config = dict(
    model='encoder-decoder image transcriber',
    crop_scale_min=1,
    tokenizer='word',
    decoder_norm='layernorm',
    decoder_fused_qkv=False,
    decoder_tie_embeddings=True,
    weight_decay=0.07,
)
Rows from block 3 of the image encoder of a small encoder-decoder image transcriber, named by matrix and row number. Rows with one number within an expert belong to one neuron, the router's apart. Each number is 500 + 50 x the weight over its row's rms, rounded and kept within 0 to 999. All counts start at 0. Numbers have three digits each. After the name is the row's rms in percent of the matrix's.
Before each expert's rows are labels from the 100 images, of 14976, where the router gives the expert most weight on average: "top examples" is what is common among them. Only what is clearly more common there than usual is listed. The data: numbers of one to four digits printed on busy colour backdrops.
# router: slot weights (encoder.blocks.3.mlp.router.weight, 16x256, trained with AdamW), inputs 0-63
# up: expert up (encoder.blocks.3.mlp.up, 8x256x256), inputs 0-63
# down: expert down (encoder.blocks.3.mlp.down, 8x256x256, transposed), outputs 0-63

# expert 0
top examples: bold; length: one; blue ink; teal ink
router.0 099:475459526550532492502479408380541545538466469578452537596582481445565552448537480445492415448402610526544424538462581477516422519482417465455519463535501495528461526508585414527522518566495482
router.1 089:429456452574534540578446381466541494566496517553521527516531513539606520543536492562537394475519570467532460533384514618473489574487472497489494449455502493595429564541577496538547460485541491
up.0 161:415632431537607495513491465483535480478523483458476505556418542520478539520487429408492484515440550487521505534511497555424437494434462509466444573484434560450565539503543436462497507503447458
down.0 146:581515512469411354529509578482521463454552523496544547505520505506469489586534455483614513457401479500501480531495615470545434400422562463428560533487492515471500480529422546496542505568418540
up.1 161:502493533484547518430444417434448583469546553446490514502564588422481411453513509561551507537586500478480477460491468519402511491427453485485536520561455499439556529478490508484502498465574547
down.1 159:476447514547473528526584560487503605468538464457484481496494431528494509493494498369504530441622359553484504552539561474514467461545533433483521586502520447499486545451527570483519473442563644
up.2 024:481446475489489496546500571418500440580570406435515494470493492532524467558503610390514387473522545477585572500501536526485545463493488541513579386494412583495477497459457482515487485488491549
down.2 026:515503538520594529570528367494486486466499479487458496484439527561459457458491454548543567499389521439531486503526564494500468472530552459484405523588489402462445553515486330549481528564481507
up.3 049:417585509475486496601529458634520490451554461490523501594490442512413487592519461476497429526418502491432484479484559590541514583440563481494492439565474432496513558516483577449519482484534386
down.3 049:522454552537514556624508595452511543538511501508485483513492535509496642470450478450542505471543562467449487511443507482478477425460507450513485561491495506434533558479505527521544483531496478
up.4 065:539570460574515516567410491466426493613461510515515485468483526561537503467466558424512494509408524496608513469333418442526408461563512499483531471531493487398536490501554449464566530446489465
down.4 054:529442507473551441508495440515476477468582516446517553497376606415520473467530478534461441569557639495524505493460578406509505501508388432530512509512450543522536539550442509550487485433484512
up.5 117:593491485467515496455509439466538480493504485517497494574471487544529494585627462469511494505506549483643507540500509500554391464533503465469503529537540373527432544495487513530540501593490533
down.5 112:536511501491497561433560540460561517465499607521408490446441585466510457392500476474596549494502634548511515444569491482473415453457441485448548570498546539515471487499548551485549619575446554
up.6 024:449482559480468391517536575644566465456481530529532417478418441470511442515538560526490463535487525495516464507436542571578522535480482556450522419539488506516513448479509554506627521534500464
down.6 024:434498522491538517497503507460469462498569558449413596468469554410453443453542492525396446560578554529470546460474441394499505523542494566513565500497518509446496420575449516561417504501510563
up.7 031:485399536483436449531507509424495384427554431468404602530455467463515547512474525496530566456499484524482551521524501546550526454423516527487416489548581432491489428454542461497480502598440555
down.7 032:468537601550491562543482506482577549493454513492460473527415516457446448478471432389521563437515446354465563556560518479603504494518375514476484549504443498400434452583538415450597437518474478
up.8 062:566571525497559480561456468472486488528548548566459505516601502498650403449513558587483447461486460524489434450487562498510532532484456402425510503498566499511476586451543615522509450479500470
down.8 064:526471416504576504590447573485516600469472450440569502547430540562531544457558493540583440543559487577569538529446507409510479451410543485507477466527472527535498539465457568567493503467493506
up.9 101:525558435514500501435519526557559417446515518593485456481487568513483400532501537566503417575503541524626523493425550521504473431495496462475492502450464537453494488517587459427498524481530494
down.9 109:588534536519608469586436334438550514480473504520482519546479440545463570481524451438561559427442531543489539576401533482504422551520421494462533555516429465534513546454474551518559568490455494
up.10 137:483539486487503454491509501523535544523486463589546456452473568547481494450440440499438598486498499513526592541439449517554470539484514696457478517475440437534525429523548455508538478554483532
down.10 115:510482484536440530574521555492519426510504512489423487435391470486490438512475467425538499489451455528495508474457508530422458559562468473510519531440547443465510496431557431494578483488505513
up.11 043:455508489504443477414508423548509435435517474475491528467518491477540463506488501430530448646555475534465507533562527595515488541395480418498448446476511488519539517475439553515573522469474595
down.11 037:574513584429504537536426524498387546493580426467477542461424448521467561453477449466481463609565514511540469472535504478519484463429437434448545496526494518498519419534452509526406465513473521
up.12 024:566403469527567508440514450584465426512574503446430455475411509517479434546444562519480397447510479476500491560421500598490527459448483493503465479570427414468512513521449477412545426524464600
down.12 024:470589470449518530470383404460482491545541480450439517491459485445490525455473514509460514497494588471528546520502508420498512507540478461579477557575521529541604464459481576485508470518564521
up.13 180:517502521514543548579464502432504559543504519532498566523482508543443539521458545463521453496513538513539510581494526438513563480464507550544452487452481520539496506489579545582544552448467547
down.13 194:451493530548521500519572495525582480606504446490614493484501410537519556599475459483466522345444479442533506444463535528457491472515487490469434537465564529481511531501592545542466591530448444
up.14 119:468519542479563527490470533471540517434532500484516555542460526477467490503513496490555482451514457507463488466496451481460441434405437499458529409406496524410491503535550550402526516532515443
down.14 142:394552474505612614555471395545502470463573495498555477477513537560524539487471492533582555470489400594473443440466597485556530521558472471578491545494436436415459492532512521460559495491563469
up.15 165:426470483412507476511536489396536559468495530472531497513480410521601541443542465491539502595464533552494466470426469476439520486566495429425534496606606525462456468504508534498510525468493447
down.15 154:474535569507441397362548424467539541507532503439501462457439562474432562619455553501457506446431519469503517510572498553458499456525456547479464582510445577539486490548473588515493467490407453
up.16 051:532489494477501460498440497514502506484505461524613560486535492515483497495541452422505439487393532470499478513516434489459523541496495516557474459502525496480446540546610565387508500539448522
down.16 045:413436523592474479598558502550497550466503459518489553410544512450512434487488522451534522456430505426508513468514474510473562505471487443481512493422515617538501452465451521495503525444509549
up.17 127:409516438576490535527629535536492463467474486481292510437437532560552456492491430432473488561533546525500551493548529527509450525591518474406486497496502447509524508479423525548521493490509499
down.17 129:494429567447472505545490445446463546449576456496580555482496485535423545482530497547412514522425447467524522494554562522460499512499525574481388488502417516550514411541536497508492554464553449
up.18 042:481500482512490526419440450569416469483522422476578406505523468499533476554461390555493558520459472471511526460496416567478506505473542405530481425451543453487489554487486524469565506545511516
down.18 037:475528525466572527584443539393520449516582516496480484517488531480484520450457481525552496594583589542501472450420442489437495537495475449502484468565503507560484515460470477436424534514506460
up.19 117:581553464477504511463471495426423535473551559462477539495511587578546564468440440447491497451495551554348463404548571463513512471468478473487520513510422573448475501468489509444539415448487522
down.19 097:551425495486438478446514572479556497490581533533549410535461524497475545534469500457501503593498506536551526524525660474583566448535531492469435490519540446460419494525460517413461513579522601
up.20 137:455527458510486506527644491501505502477544476504442532548484506483485497556562497426500542456412481432408513469462536473590470455494522541487584570518519444473484497443560489442508578496519482
down.20 139:551525531542368555585465575469484485433428577500493467499543541514502527428509500459503478470437619480416479591556489484593548623552492533432473476501430489479528502550473465470446465494486522
up.21 162:515536510581332540568547460528436469496447415494468472509456397523490529423520465456516479551534488483440519612457484452548570495614493539512419512466519566536529538428514478362493475477481478
down.21 166:515519481476364419559488547471478447494481602505479469461625476432458478482522473487484457408483443395496476430481522543483522536422626586466500503524495506526475496500522397528462451524494447
up.22 100:447461506508565518379410533528457499560492569508539519542570595509521476524461468478472536502452528524487533555442530530471407483424533551505616556512476506523417567562447611511439497530448579
down.22 096:436559499540495508483435548516535553407551380508534392474475419520459560561504458484551528482435583569511516517481444509433519526511445505529554479532435475476490486533453489445453508450395437

# expert 5
top examples: white ink
router.10 100:505421439491491499482466410505551533580513476576505475602472495598530516524589473568434483525579629409553483515469541487475538518456495570551501411531451481468487622537484466544602439529566529
router.11 095:520413408510556539591509449468555512531620536591476410483493586503565474551549451566464434475520504468547497534414489570504487533485507475546513453520554438467485645514565472499605483537537538
up.0 022:572406551512478454541431497518426489509484496431559463575471554499449534542589525569470465512479448465452506411506596496536508559520496553514466482500469450435488466495499476523563484502461424
down.0 024:561496452471515437552487522475532497523536476516509479488402432488496488513518423491467519422587673465486463487467514430572614485587505481537504583485582604566468493444440464500425525474460490
up.1 098:534548439454449498541516446492489474557556563481452560569456456521459526415548470524545578433477549488631480553414579502439551512594421504481469505497484496582464445522515579514531501514455533
down.1 091:529513389383533485423448644556445530458516486504533490559582508513408483543536518445468494499534447434485562447595545478505550459490554455532450480504500529469558571480520563479445496480477545
up.2 025:400517395543444498654510425493501511505599456518479480557457484493469477509455526485523495570538568442521458555437489457494491428479498554478525490468433568522490524463484501544573441510454423
down.2 025:484457568419593546508519458536513554526590397526459526520429520377397492515476524527499530471516591543469496456482475532473512521494523581450432530476475558484501571494569514511447523424478447
up.3 021:580446597562451495482547510532440414507462511475573549452459519508526515550532504509516488638528495461413459480496587475532545535473434393406515446453454461496459438585515443518461397510519379
down.3 022:572544525495422554539467500440579436551517522498375410642587499509531489502584520474489376460499548470510530499457567496607619483540553538534440529490491470578462570499514494479500543465499519
up.4 031:513540440438424473475451504505462413484491523498457516459480511562488518532620558507386440505428487499503524492523469473529490533556490495553616458364508489452496498486359511558468495538544506
down.4 031:563522465487500482462451515409510485584567377532453556472493523479489462537465505494460463525536567505491561488442543530534596432441588525557473491501464506486451533464528395535510406476469422
up.5 079:531534472543621556444578506391600497515483478500490552401409485461389475531410453478542522479538474564538509451462453498520454475601517593598510463533462505448597539478349542393547509536485512
down.5 072:558485533438518460469495508529505577571419417513507455480543413421547494487474550571477469512505432442555507444632508509513508549499460499445511433436417522462475504558504465439530539569429579
up.6 155:493455520545550502432515370542530473461584499534497526532472462528639383498509576457519503506479556470425486554460473542522463492568564520464546410513502417470479493516471625550539518441566506
down.6 172:490507436516534561479496562431500500491451474433479538476549546494494522457442533512519533520414546568427466538543511478470525554514469475447475565406473530459503460511578398499524516502525497
up.7 073:483440541494580481560491506431510522496543588483595483480539423512539539533534473571498476472494545433459541485471433434448522531513417514467413521495565496413525570525493516494483481500513548
down.7 066:578501572425509496508556525557479445481547514518493496542444451466548488493527473546456468521478507479498499514492489529457481359466633449470525392498526471610479555463441642565537543497541422
up.8 122:383561515500596563516440524467492459511494503477504546527539512443498490498467479454526509483425581504482497415429490455487464448612443424461490522550470484443545566501679464510454535482486507
down.8 119:468453522496516384434407572477473510484473489437424514527562452499468453516593514473413578482554530519503489549469556454346453534491548445459532447520487456546479556400534509513562606561469442
up.9 039:504480483427421518538447461606484462524579542556504512483519474567497492557537509482470502572430455547472479553500541602447536636527388493528526457423503497444387511567469597542503531497508537
down.9 036:543603530366491446468362469401371539508553466543563507471520515447507529505584477455467460487507543454512575500424557535482515486485539491448475577533437513454486536529507507482473550373415487
up.10 165:478555512376521454498513493505468555542572546491437505530520409508457572437501387471528480534447494581492485441493586430543629477488403493473534504533522531441558513502446465545526474517533422
down.10 148:362477495512547636494390529455559497543620525472415522498527557586478482566519491471370510505515560478461528480422523469460510414578485552497528465486525497526526570480426536469488563492443485
up.11 145:439587541433466478444604517603453453490449411351385552583488504431496505496557502524490437505505445463540597466525480557472534470401554541417516495533524533481597551453438593592507447495462556
down.11 151:362474436565515486602485521481432443484564532506550549451451477603528460542565469485533461456432514614598439442477480505521413496511484507515460503536480446518493401501505491498568564418586516
up.12 025:576506550490492566547502496450490455491612518517512469508384550544490517437471529488556497514442512534527485562478577540549441515541523450569472485551497444486436547532525552487513396509466483
down.12 026:557563522399537549568516541580491523641519487486513496518571463462413535448475542609480397555510477462503587509482464530517567455524535629484541507523450591502458508492509537482456491476489557
up.13 175:485549516504528518526502586449510559473415484380502463455530529451413576505531532449496485417553448537559497402519510440519438469624516440513483538494497602416557465577591464497449531584447578
down.13 182:462517461558457542480508491528501533415524533491492497487451505542507494528447463446507521534494481421472464468468558514467488497491484398577618496567502422485449486475494565506551484566530548
up.14 204:525454562502561556514540452444616516569563480581504576572515493505488469444511568491551561450407509492421376553391499511516443430503476407495503416602434491547416493517643504527531475526470424
down.14 185:512496553398469557491505521443494511500469496454448552483621440508498562358416513490480470440505465504432492621480537451439465588591488559560477561489545448492518474554381421521542546484449524
up.15 176:504486627532418553420578379513509514513566512494490543507535402535512484526535477491433512485463467531514489591561536465597479492456384493488468423418524498507445557546585525613561434462469419
down.15 172:537498517476501476487424533455485523451623542482499457465558507513531509435534533515535406464511541505514529482462496444484522502523476545540494570460530490526460461550537563477515516521466431
up.16 032:555518487562584509461399433452500451539500506520454557553489500455573593529410526491503467486478506556586511473501571499552375485548460496466569354472502510455469476439400448481655509523500440
down.16 032:580482487428411507498552483412408486513510517469454471590421453459423474429537409578447453411555505497378552569475571597572566538568575531479513593496499455484562527544457544487451494464452494
up.17 063:544529410373547544403522541545481485539606493494595519577473462568510532520535611540494371494494448520561430532460582436516616353527508539588596521461455540471508527475414507479510579572582516
down.17 062:607581391541656490537519528481533415556553499557434542519489457563466450483433364581554557552527599527531505510476477586519468502533521483450505460526430527451580501497404443498568481488441494
up.18 036:521528492501427544542507434438507509497570454540479591600384442583564517501533526513513527470405512538488514477452536462568459612524447490495486378480438511455440495556566529551626465552423472
down.18 037:478508498397516472613464545532528584507540519495613444525646595464417494538502482495431453458513523381502589519497578513572530510512535491580476545523539414499474530551502527454443576498411507
up.19 027:577469477477561465484477446498482466512468485488486511514457492470636460577547492454473485399459462609503498448498514507521542532586433467492482495444480584487543507507407498467515537449526450
down.19 026:527501507452501453476519529459497495492466491488493477530436512434466574469593468483486481512674554497476511473505510513643479491505548398463590455467338500439486570543455412483484477466455541
up.20 089:510493588606538499522538453450504543577506468561461497599572464466413458547502452479530484464541507427552459584363480462483377429453512525508437551556624427491449432505457477530487518510553430
down.20 088:441461558417533440509537512468486501581414489506491546384510477447468617536504540403495475573525531528420490479490403475506473494467456562600519472485527546482527475529479507555454459589544473
up.21 059:526450410438578479409594523439440400402578535465536532561408524492544536522578567476470438460418415470542449508542556514587524488611454532525452463412543492489501605484499479546550562514522506
down.21 051:579493425418490554503486586542445559490560591577495576535608467498474487525591504627458459464593514443418535472532576573486572529503570524384582544409379348517514479521467488459472478487496502
up.22 027:552443492482483438438465510465489482423471504502503417468486485529484483502518502422541589501463431493524476470488582529459501477373441487386487489508599553524505511470517396466432464558509404
down.22 027:560489556451331502601485436526471443575519524435460536602486470536470478427579425547445425502547519412492489566471543533485561560502565512530446564444493405538472528405537472531515483477445452

# expert 7
top examples: on a plate; white ink
router.14 115:491509449499536477575403403487438460479608428514448536575454506556563416605568411549421507480572492439551453543418475569475491532447529533456514457553487500540461451480512516513515462481517382
router.15 091:586489458471461482449486467411475573507606517452587534557583535479539533549584459542516492466517531476534426572467547590544513422449543559505500436473466459483541525489538464520510551573553494
up.0 049:512530445491505477581508498436460499577529472503553467563566461448470526492474441523554501349493544489543511591454498465477510468502470503572483574544515637491547610534458518443507587514418522
down.0 048:533537560546420538522475533560550464521439511510545489423492555643451486424534589508482512488565494493415528526530515497445508545556490505615598463475508540529409473523613442475498472420424546
up.1 144:417502511583515594496491402480566444474459443510528457491404504447519463430456603470581534467509487553598487515484459532497404531581511387511576506489453518453456557542628444541495469493623470
down.1 128:420499563559444432481582445521533536504515502472474528535439432471541476479441485417648480530439527434417439519616503460417508464443453560476391427566494444528476454432526553623457517454574479
up.2 089:523426482528476447478560542443493505544401547475478422552476458560488519552528500477553440516388559514475442527569476566490526513431489491483483482553437623472561564567545445476497512506439621
down.2 077:492451534455478473474503434438499480418510571545357486562459434447502484484492550435514505515551524501621601441631572496461441413414500494511461490521545520468583438493557568537486522530481374
up.3 032:464437518488484487454534506382585499484446471568392490526529435546490583515461548491522513500527488509490493486453507489578512605555472510500526475453465539505386498562516517451553509543383594
down.3 032:539520587503421524452313495487548546533435473474489471494617468511530554447420490536458493456569500438559527547516578464492458450514519557510445490475509564535505441474495409513517460493537450
up.4 078:557521414524408481484522480560454457515582544454534520507500459487561546507456469547504476493497451494396443402479586406439566454454506476514596517472518509459486522521496442509521481486499624
down.4 073:444554621497512467634488505490397535478604541421409501457530511539503431506470500481454506476564530454544487515505443427529595531569542428544587519487532522514484421430426449514475501455491422
up.5 124:599467436567438496425594504565505470469568469580451440525530578430515525436491595489464597470588450475517611458557514557507462522536589489521508520401397446469493514544546511505456450568468537
down.5 135:547511537515506499420508523481470539454453496498493442500495511446426482484518518518484592464448580467502601595525486458438495495530529538469520452434558479505452491436419535436430588456477609
up.6 082:527485511506385478361507539532497508498548448503509552466605476472469483431474559540499568510451486456573487638476554527594559488556545502520544481524472400466556577490520521399514470458508551
down.6 080:481560480558463528514488508531479551639493520432496469562459502537488494499600566490577490508468493498566453433343469392446546488480500522479618504459392412542537501501487538507533516411555439
up.7 029:522438482456498430515557543554526427493508426570606503529535522482525481527484517592462481479482479573492387528462583522555535621602505488479336507496466453510461501498442506444539509510561510
down.7 027:562501474450477506517460454507460589538473466456444374515568463494440505501562502501616504521571445460497525453485544567444428431467507414482495545453560592571563421473456570472499532555555536
up.8 037:616387564496446555507524492407612580564556505487563398504527497595507483492551489581502543498415529453548448356538486486501577473461560517571581439501586491514450493521483564504584524477461421
down.8 033:458500546427469406417430512517484496478511530459499506505563533471496495484480460511471449561500483557566448538605495388448450491493503559496508496528406530469421474490402394423395499469541387
up.9 142:569548489474463547366538569418448492494507434597476486501467499457507572480482501455569575486544476510482478533488587510555430493513490560520610490445455475486535471462449623447519574498535496
down.9 159:519458485583553626484368529426493493485507560460519536517490509456556472545515541508596487474555607537518512471485484419576568470514450484491582539468473453500417493487436538418586550504488530
up.10 101:490451492493456554461489528516500460509524456524596495480539474524496571501556613461443482426399545582516519419438556411484485557523472510462523491513482483484460538530508552534537461473409429
down.10 095:474459415542546567511508543521516486455535499532496530540602504527496504625494392582479624528439422444600525470544501514453496563565580514555631423521582428462476479481518508448547481516421504
up.11 067:531480464541392515422487449573521458510506444577607526476459541569561499479572620530519535412559525482464439430386472454482456576544495456524491473477480540513507464531507545400562483462489649
down.11 060:393518563522545529478415565500495504488470518464534553653593450490460541595428443486543548680480381470510473490462506602501439536502539419441566452509479441437494424499412481391545505568511462
up.12 066:438497465499416567407407627474458523565543582501459486516539566526528533448517573483508503501495443488448499500401542641535550473489516439558538442510453509445477493527520497422574468491491511
down.12 066:570472474481452521440572507525521520507465490476532488508506524435461485507498536474465505507532499502490591462552532483461607541504544415538472568503543433558482399462462526476510511540531521
up.13 017:481502480503350549507521557470497527564569426460660441468545472552579343573431540571497474422490501511450485487502572563400466534506568509544483433451470618461473486462448485477513480498510474
down.13 018:448547517462494510478478531456462511552422480463379458468508443453429483461512508458550530535600570452550466543453479390579554403562625488488471526554544465505496583364438499406482522520417446
up.14 130:499469464473486471502525414471469508490499503392547509490502512498562497560548527505497435530460531453457422392509524522411596560499488570501512457520441516475479572482607451477521455495549479
down.14 126:551468482527540551508450631508478479472443564571461441515482551481507498454502567539425530601534475431448564471524452543440436499507530450458553478414584526442468589476473410554467545527513545
up.15 046:422543391558547546483517555350539550458446547568430577447577527475536503342492582494497436560570487532552396513468604492521476422572495462516477459473469476493531527578506603422447484471562438
down.15 042:515544512473517493458507476548532464456547452480513511488470483472512443551486442545568477449506446534448582490470428445516535587523479350477518556505477493620490428574517536458519543666474584
up.16 045:506496621396507547561469507519525368513621517517510485483462534553484358462546421583480489477447529498609460488566544596482578455485511432431531488489514457446594497512523486565535491516465489
down.16 041:432492589508514590468499509494473509547440476516442502457486557437527411526492527500531560507459489470495553437515553476484527512486493513504472477500520525566481420549497498553459466597402503
up.17 022:560514522492437530437514523467522530611366536495489451423522479454554447537489516422474520446442488500495525502478599510453516518466489505499493503523561480547498500516573553469518423438475497
down.17 021:504497435482458547575433464452460442494424502514533419650511468532502502445708479511506497580607480540464559503475613468547512517508520480486476430453514489473526538497542534461584431510540493
up.18 038:511455573442505521638516468424482514511585515447485387566483506487523600479505420568480560518414598522514472413518572496498484421473476529509468465540575512498577480443430483509541443438516462
down.18 036:588476479470437475475376488522551502574511485495499502584446510548536439517446501518476567407521519543446513511491489601405463555592534541533480475520504415472460464537458424515480502546434376
up.19 152:480524495411414474360442489467488534543464522514542504431454475535565527509468540545422495532464438485312500544554449461533573578491536515487533447512448530435493530516486395556476507515480450
down.19 142:522465479458473404485563533422461404516495531423434564511561531545470456599431491521546485465543456516466462398567506547464509525497564485502535452481508488550509493488510412453514516424600464
up.20 155:522552504454435502491406516571356447531444542493487493466485530518575581401521479462450484561536546496585492533482507442539480398532380467444517558479496526543520418507525586441518543521495517
down.20 153:409530512491499513572468429577480569481528540501538558433487478498516491469461468535541486470468474539491475476479542507451540653544408536542551492494508439520523458501556534499519567530509412
up.21 047:487435491531363431503454555517436474528511469498486514478539475596493499575501516471515489419488491501534508477504569475475436528486538497521495426486503530470558488472524534501501529429484511
down.21 043:556604467563576532502555604453486544495510559490518435400496466504487545553498534516515578550563480497527431472457451514611464492531554489499513574515539467404507503462532431493493514519577433
up.22 141:448548487438495559485518582477539509484449453477505560466556566628596526446499543558591439556464483525585550433421522506508544478515469497494509492487509434505473526550569390515491491423522439
down.22 145:436508419540460477482471518543533437424532501489481572527548452572568449529477558535549481463487466460494603569536504521507544477445501515550459546519509461423499519541517514453502556498539504

# expert 1
top examples: on a plate; white ink
router.2 086:510464459513458506509398505499526485544519456516441486461498529582572464543549456428393446544500506487447510554493480424493526506418482519541486511503469535431426564505528589468516424519462474
router.3 111:592462503454545495395464493475511553560596416486407551467459537506576555467501486564442547534478569497494485582532585450464473456422443450611439457467507505612455503450495615559516523486486528
up.0 061:609422503546512525479530535556598491460515425583423476461558561531537415538426442497529562516460529524476514486577451547520421597448523547485514425442468496536530417605495441517499400446442557
down.0 063:460513503585528502503436575383493443468517527497531502492368503450530402510489495538544470447502557470580471472416529562511432516535492575447492592513500520545520572498571632477546426465453465
up.1 036:506534500465475501562530437526466465498510541481510535544508519539569528489467519525492482505457496503481335472500495553538460486495407537422526478496507445450525379482513471451538551431514476
down.1 034:492547545491539493525435593478450538603551509510407488432526568512510516479541493549467561536616605498417477446448489537466539528483532420499495522503495525321481465524583582430476521437505534
up.2 103:433465571444395520504396506449538530561451485558474436514447414431531517498488542436458515572504444468397490438385567447510402473467473450473499494527507443564457488536396493491453469539573471
down.2 094:584537574385486517472439501494391510499492512514487517474548446497477540522518508503594504541395454489449491514485597437546506466477519569478500543504519441455559529477459567471542529469518552
up.3 027:501397469519500495472485411505478500529497501545469510559475579552598459501559415596465528580329534548516410415515554560486520482502456522435466524457502392533521578483515476495426534526533478
down.3 031:486466496360512511453539527467505467491448437546490520475447555544510489537530441485554484448469558563410548385596532569424529478485479486488467509614501519528527520500554487457497567432462610
up.4 134:459567408487504499456471531475429453435500570499545527567491508502561481385471449444510537472493526493541541441595482510477492388528420395529551527548584525473544474536375444531520448549582498
down.4 131:499535445514541621449429512565497541471567538513559547472495474382503455436564466509555517514546499456471490538526525522501501552458388452480558499448593467563608480558651472521526508455412497
up.5 076:484499470467474478558466457521522538518525470551521508557436497462474510534646402502445473506407523488576468538403508601468536462506482481538412559484503487528527499545490542505537539457477461
down.5 066:536471491451450567540506414536519508456544457524424464544464550454499453472415527497599459601478466523539554472502493552569488440491421540444529483482557415598429455497471508462536545513517531
up.6 078:508467505514524462440532498481517428481510497479535505501516497613500517525473500474463450446504425520522473529523475504543615541540553382435528461489559540476494403486484565533452430571483462
down.6 082:598544623468434623533545429504457475498542562547568514543486522527491499520479418529451518490413464440495458490454479511536493479496480506427454521587472530492598534527546514487507503570471537
up.7 021:469464459469420496565507559544526511529512536505503529469523565470503538518612451540456390470436504476546426509458449561518512461488486531409464531429405538526507494605499526497526524560588572
down.7 022:420482516563561503456394540490382525592494505575423574544469571553524509440519523564614519530556497561507601433517510557448514480561480460584446525557502496483508531381512463437532580463527509
up.8 083:487417507519443487487476494492498437488432440525567569591543479540511523503486504485507456665406509516494447574475561483574478559449484553533481483485442478595524436540508499514532528456511529
down.8 082:409449575500407554457492500545515575507484474508531444499420469476526421461523517377455548457466511452508486450512464503420466433593529518573475469538446528494453543475522523461466487462503466
up.9 126:477496532544474448479505566441429482528536541478413500436485478558496469561484493465474544482553546609487478541510521485528493566580475535426453571468482523466490428451660537499573503395517560
down.9 123:395424429474393445491464450512460493517530459505488471552541554537492467527500503448468535485510556428533475442610515506414511505459502557604556485503423512511584468496403537614552550517508535
up.10 036:411508503528399471461455463588482514524508483445474508487500559455555465501475486491419484516419408514575480414402593544533532428562504442489491428495437511511478546522528462464552411472489468
down.10 036:517535549444580509491486615403507486496447422492575514491530494432541581419489479518574556401422630509437507471502514441482539505550406529536490482582596424580600419488578490343505527490441511
up.11 070:489468435541535549494556505517556488487558506569533474465438515460473326503554457541491482501421517478527467551500646540478569383465553491540376504428558431453523466523417580528474539457534475
down.11 072:489503575504413535485538537457598466501545487523527537501422611410507564521424497385479463517462464469474534508476357509528510397537547515521391452359510517472540541520588539601486442566533532
up.12 129:528528544516520549611458544527524464523463500467461540463595517464372511484470481464464382524428521489588604547415530528528452481609478511474491545552429458520506418497580488503427584478446527
down.12 133:522498507485506382425445444464444471522453460440463483504581465498527486604557534516532527440610435548484527461418410540530510550490572568529654496534451400491428535541451575388511546427494547
up.13 038:473492544459548570438558554465505445470486484541520465524444502455454436546444494609535460542585544478550443477492614494484526470474570438439503449491504531543560463625490555487407525548494449
down.13 034:522566483588545495494462550603541472603462550438490549560489506474456500424479552521459450496513505538548479482373543608520467570545565474481576543495393414497516460426487567529622556500506534
up.14 024:507519491462476435498470556496547427560501486514552349451565463505476411513435489469494486439552605490479551428491423509494537512467453578495544512529380524496612488480484558460481543415508525
down.14 024:582483371442514427440476508586504439640441452516494526587484462480508531528523499535490514474441499504499510369467438424493493447488477503476516469428431468446465491517513535541544459487509504
up.15 154:399484549518644505527566435515539424473511422494454523548516566581485514417353482565482463525509523599440465614393493469506430480596547500497501490503576444534449525464473512515479493494489488
down.15 158:380462569571581540499518405495506439549423529426487493462466481538499451456537511447474443467494411423590520586547444556437494468452514502554465530489497507453508586395571599519497559457549482
up.16 115:470528426465588507483451482523482437511512426515550407651600541477520503586471473513477480543472415457437504520451395501492549557563551489509553485524513474398462472471497437480463516447564515
down.16 114:535515469504518521571433599415458467429482530536564518427377432514408551533513478521530437503427550544432555487491493401571521534452562444525526570485503461566531517559586418580555524431484498
up.17 020:517489454499601524479574496440527428495593545501476521546483572500500480553524462544537398516549532504412381557336377481508482492526557606458431522446501503509517517449588500411494536558469441
down.17 021:519514488466559546550611549528495489481520509498560493477507512514477511574545470484472491510480476472520586505455419501476473516557469540524499520479499532456554452470540616465521413484525541
up.18 150:566445501513560471507593493534618506504437495522522539425493483535534509579577585468486571414519409506484497570479532487454477501369540451501486553463455433600480510532534575582508641546497452
down.18 144:461517499578450587445604444538538565562523511465527458512507488455486432528516557494523503636428408522530595497477519535521429438530530531529536471581498499534519495508534516457518514455500466
up.19 034:537613448450395543534533435481467599478533578467568520496505433518588543409450507518529552507470495532410424448519466512448608455522501555383496506486462483487570483503477558425520423552466540
down.19 037:581462504550588525454462492450456473514452500504543551469572513571510588495573507480368526575484600543466583444497480400450451540488508530604559527531454502519475534452471526483416512474482558
up.20 063:575578484427407418531567433452516513429481487444565541495397493542404527524548465550449487434463463549459491480466556429504491474498581519508520563454429514512489466540453536432465515512483507
down.20 063:660459540438594544551522563431488497507518452556599512622498563502535422570466520542499501499489528496453551528527487488550522480467518553442503477496468427495501449541525492514486549565425478
up.21 082:470478519528563485501522553527506485484504497508524485466585505386497522462484521471545484473631479572528523492450384484556506440530482489503472539469561534523462499471416530470476521488439486
down.21 089:555482386460530523610515514476569496524511503516539534548521529530495584545563518565422455469508452497459479539468516543555454614456502490441529415453403498502503471545601511548559515523473488
up.22 028:524443428483481469474451518524489422532448511390484504449503489558569514516483515522506538445481465533506496461526591523544485548530413407450588441452495586545496498538424555513507535503536524
down.22 030:497533394551490530445484571522475528501532549558494572548484561484537473561503393484410430548512570480493483463534514435538478464516514537516585530453479528501543481340463502446525428498483514